Weights of a small image classifier: width 192, 7800 steps.
Rows from block 2, named by matrix and row number. Rows with one number belong to one neuron. Each number is 500 + 50 x the weight over its row's rms, rounded and kept within 0 to 999. All counts start at 0. Numbers have three digits each. After the name is the row's rms in percent of the matrix's.
# fc1: MLP up (model.blocks.2.mlp.fc1.weight, 768x192), inputs 64-127
# fc2: MLP down (model.blocks.2.mlp.fc2.weight, 192x768, transposed), outputs 64-127
fc1.298 086:584446485528503486578424476491470446503495426531490505413495458521440483503457544496482484494450555421522536562496392388454553556391459512545536476442463515529481512493459638565451470407575507
fc2.298 092:534511493478377543526515522568480503535433484430495447552444584442533506438477449562506557610535452551543502477512439558525448453525515556476498581495522630556588540453477399394474547479477501
fc1.299 120:515592476506439514459463485528482557522554455439471495574505419424535477586446454546506542453606422581453447471430551480428501570563470501432436470507487462596419514520436490434580433519491505
fc2.299 110:450545488528552559565564487413567438612519483534473422475426438499472528441498548528538520492450543517475530516517407531449496531517520574510582511494523514483472456377439497443500468548556456
fc1.300 095:483574411511558500478447472586387464468487487497570459408472469595539464438470474397550450567474530436478534473527578490526500521525491587518577506502458480437451514420377449469516446525524500
fc2.300 093:507465464499496526505506465506484487591418557515438449499457457349465475542557547568416580452475482509482522565513441480531520498526443455392497485445461451484408483589592554482540472501500507
fc1.301 090:461520473485448475547400437505512496525530472470483448437550473507556550500480447567499495465443407448570482584508538507637482596513457411547490480497448500479430488481525429491491541471519509
fc2.301 095:594484549594557520502593457523522463445487517501562562530507509483536497493548566382479550545490474538526566449430476396369503395493493514523585500485505472449481519551468536526543429508489542
fc1.302 096:476529536457514507467432473490446651524560516540553531468550542487649459481547508469496460554524499479611398523527486341451498573532486472481527488505499618486527543562367467517496492507489477
fc2.302 088:559474491502440530448491535478411346509483487400462517544416467529439435423454464417383551437576478517451592456453427506455457531522485538507436513435413517483559488487575532510495516528542526
fc1.303 099:504493502413517494433511557504513517512557581580472511530408505530509481499437521548485477455360452485442479441559477451510505562508453467473546571442544587476479442531435478512476490518477484
fc2.303 099:427474547561457473536477459514419486540496500473519501507592545587402547454579491527546484473570512482627533473576551499621651557517616546478482477534513517452472500418550478531552468517454537
fc1.304 139:508460468527523490492504463479476486477455571439547467579455486506466462574461512465517508385563384506477496512502502484401407468432473453443539501541494450502394414522485450460534497548518521
fc2.304 154:528468447477498440484459447517448491448520457523449490456405558500499515560502472474450519479451472540499465454446532485506476431426487483485431419506570511348507444549434482442407539567484549
fc1.305 134:506438448488490531506524502434463528548473407513503464547525505453544515428511392547426547501549447552482579548546459428510551464458537530507443563522501517444526492461534490553612506509567536
fc2.305 151:517562518465445501483547394462503524482426576489450474572429424553535507583493515508570372603537538569456510477508448548416486563483558522514562521546435586524508550573509489516501475415499445
fc1.306 090:556518505495474583478520473443480490459512506422530487453460566505404565425508431517450413517596564481569434475465487552454566508510500408530402462427557432413474454450614548554418487489601511
fc2.306 087:472430449477532483493502475619440615568475472581392532522572476535577513523478483482540515513374513431508487651537477459576495587503524582530474516487498488557574535490400434451513453484446482
fc1.307 080:529483484567426518554495521511523495561522574440501461491441497408477473455495469545575466505488504459555552531571577519473507559480492631357502504489432558521495502505485481470547473529400479
fc2.307 074:551528471407522542489548512589463459518505470619502508496573528532524555488494524496474529485526496440495503473548467566504494516580472464536487491495462339460459442403485486529381516472545540
fc1.308 082:528451472503524535486507480466492600486525468424558558469530421503530635447402364480487530428463480486460475458472490439504506497424489623440462450417444566427471459464513446467536497426474424
fc2.308 079:514532397459496510535451461561450435506498551533524503514548514534502487607606627522484531411487521472472444576482593598496539417545521392518420510510550539497502546517535530520478534554446483
fc1.309 091:404346465445562512539442446536524550563610461464468562566449554522595513489560597432389523456537556540513504514527543436438454531558492548462564508547543524456436491557530551497540423537456426
fc2.309 084:510598504512424522449564586561431493425381500512472466506470465467354568517458414501516482553458476436505455403446517626521514466421510495508509488386421372469521499503539426511523500406558538
fc1.310 094:494537514559561498421471450538419426538601521473468538515456458559511474545521477592499395449512443487424477521476441477547482547412430518459516521521541407438441389528457496480436490446466520
fc2.310 087:567491482434450553562467556594474552450476505566560436466549582526512512434535476389511500576481447489410562466553567435472524449516451539503493448502480564507490564545468515536600509524483474
fc1.311 107:524400546467543455470504544386481481505505461498437462549481592549565609451407486476514493446382466554514541467525464405445445509522536440450455504484613523502469474472448510519540500485475478
fc2.311 100:485530455489542543537480574604476573543537515490584516485531471527396416604591523385571528571551517537527413461411535505475567502461580555517563545485456485491567492524442458512493540463516489
fc1.312 111:477465418571516527556514425454483628526500553486545491441466433529460529523455453476411520528499507585550468520491528477448485571477464549391523437521467574520561557496547586449563481478490551
fc2.312 118:503496531394531465467492492546459375549445442553458432496502562474477528489480458597498540481493564543553492493474503563463510387511460463464563535562413481470440428431491457396430513537566400
fc1.313 096:422520487602480486506567478452553498478495534481462498489463548509582460507566554533578545483440505480436422492416492555489507479649523490509563506537514443483413638545509548601503561446405546
fc2.313 108:500568381403449469457398518491497446520421557539512504521505548493517555452545451449493439526644506454563463460471478561479513471491519417490491575463569478485468445524455547463543492557485580
fc1.314 099:510561552493573585482517479545427448524472471532470568469653471536591547542467485499458531428436497526456554496441331512396395573579503478521483562493474533508531374539445434469576421444515395
fc2.314 098:443446501430453425514544546587509510576459485506485467512465487491377488548572505481500493562452462566505533489511492464531458382505461599596415550551506457529454527515570509530447525556446522
fc1.315 101:527493562462469570456499484569415386530493475439551466598483569464537480459527483538522534522553473510510501553536473561517400362446550531553568403445565533401507642516496402502482579470530536
fc2.315 086:417529477537569465520505466485627530444518543598486618438468459555415593543450545463541475483475527530518407434503533499409641621505370440488519433473377482491442436475468563431523469491497497
fc1.316 096:511543524421562472497591442441499466541611463525566508398486522430565533460512488442448475473566512576484531414491498490469481513648480487489518445387506484585446528523485577413514440518507540
fc2.316 092:466524504551440547509371562550518522506461542524525470522589517560424399481494507513596418515408564529533412458486505516552499524360491472477447541508555460545601507503467516561518525500563446
fc1.317 126:504511515489460524451531499474460498512542584448454560335458422499561458452433466515601528568543524552513462540475549454452510637539462493464455463520402509484525526587369531456519598538550437
fc2.317 118:426502403550436450566509458480567490628511466580532492556494548404449559498522563469453504547528512477414485416448490557472537491499558454569450524527533524475522514345554515477483446547450581
fc1.318 077:523517491409410566461596584512503486476472478513554511521556512551535576444514532513441482495522434564418538509507436481449464496463526485550577513573520496527441484490659526492510472525483533
fc2.318 081:547518572508516408558442374537468503539537548434485513529430526584466479469514474418588524514492546448473554466531545407574506542461522609480511633512487479464552495567496570585579538519541432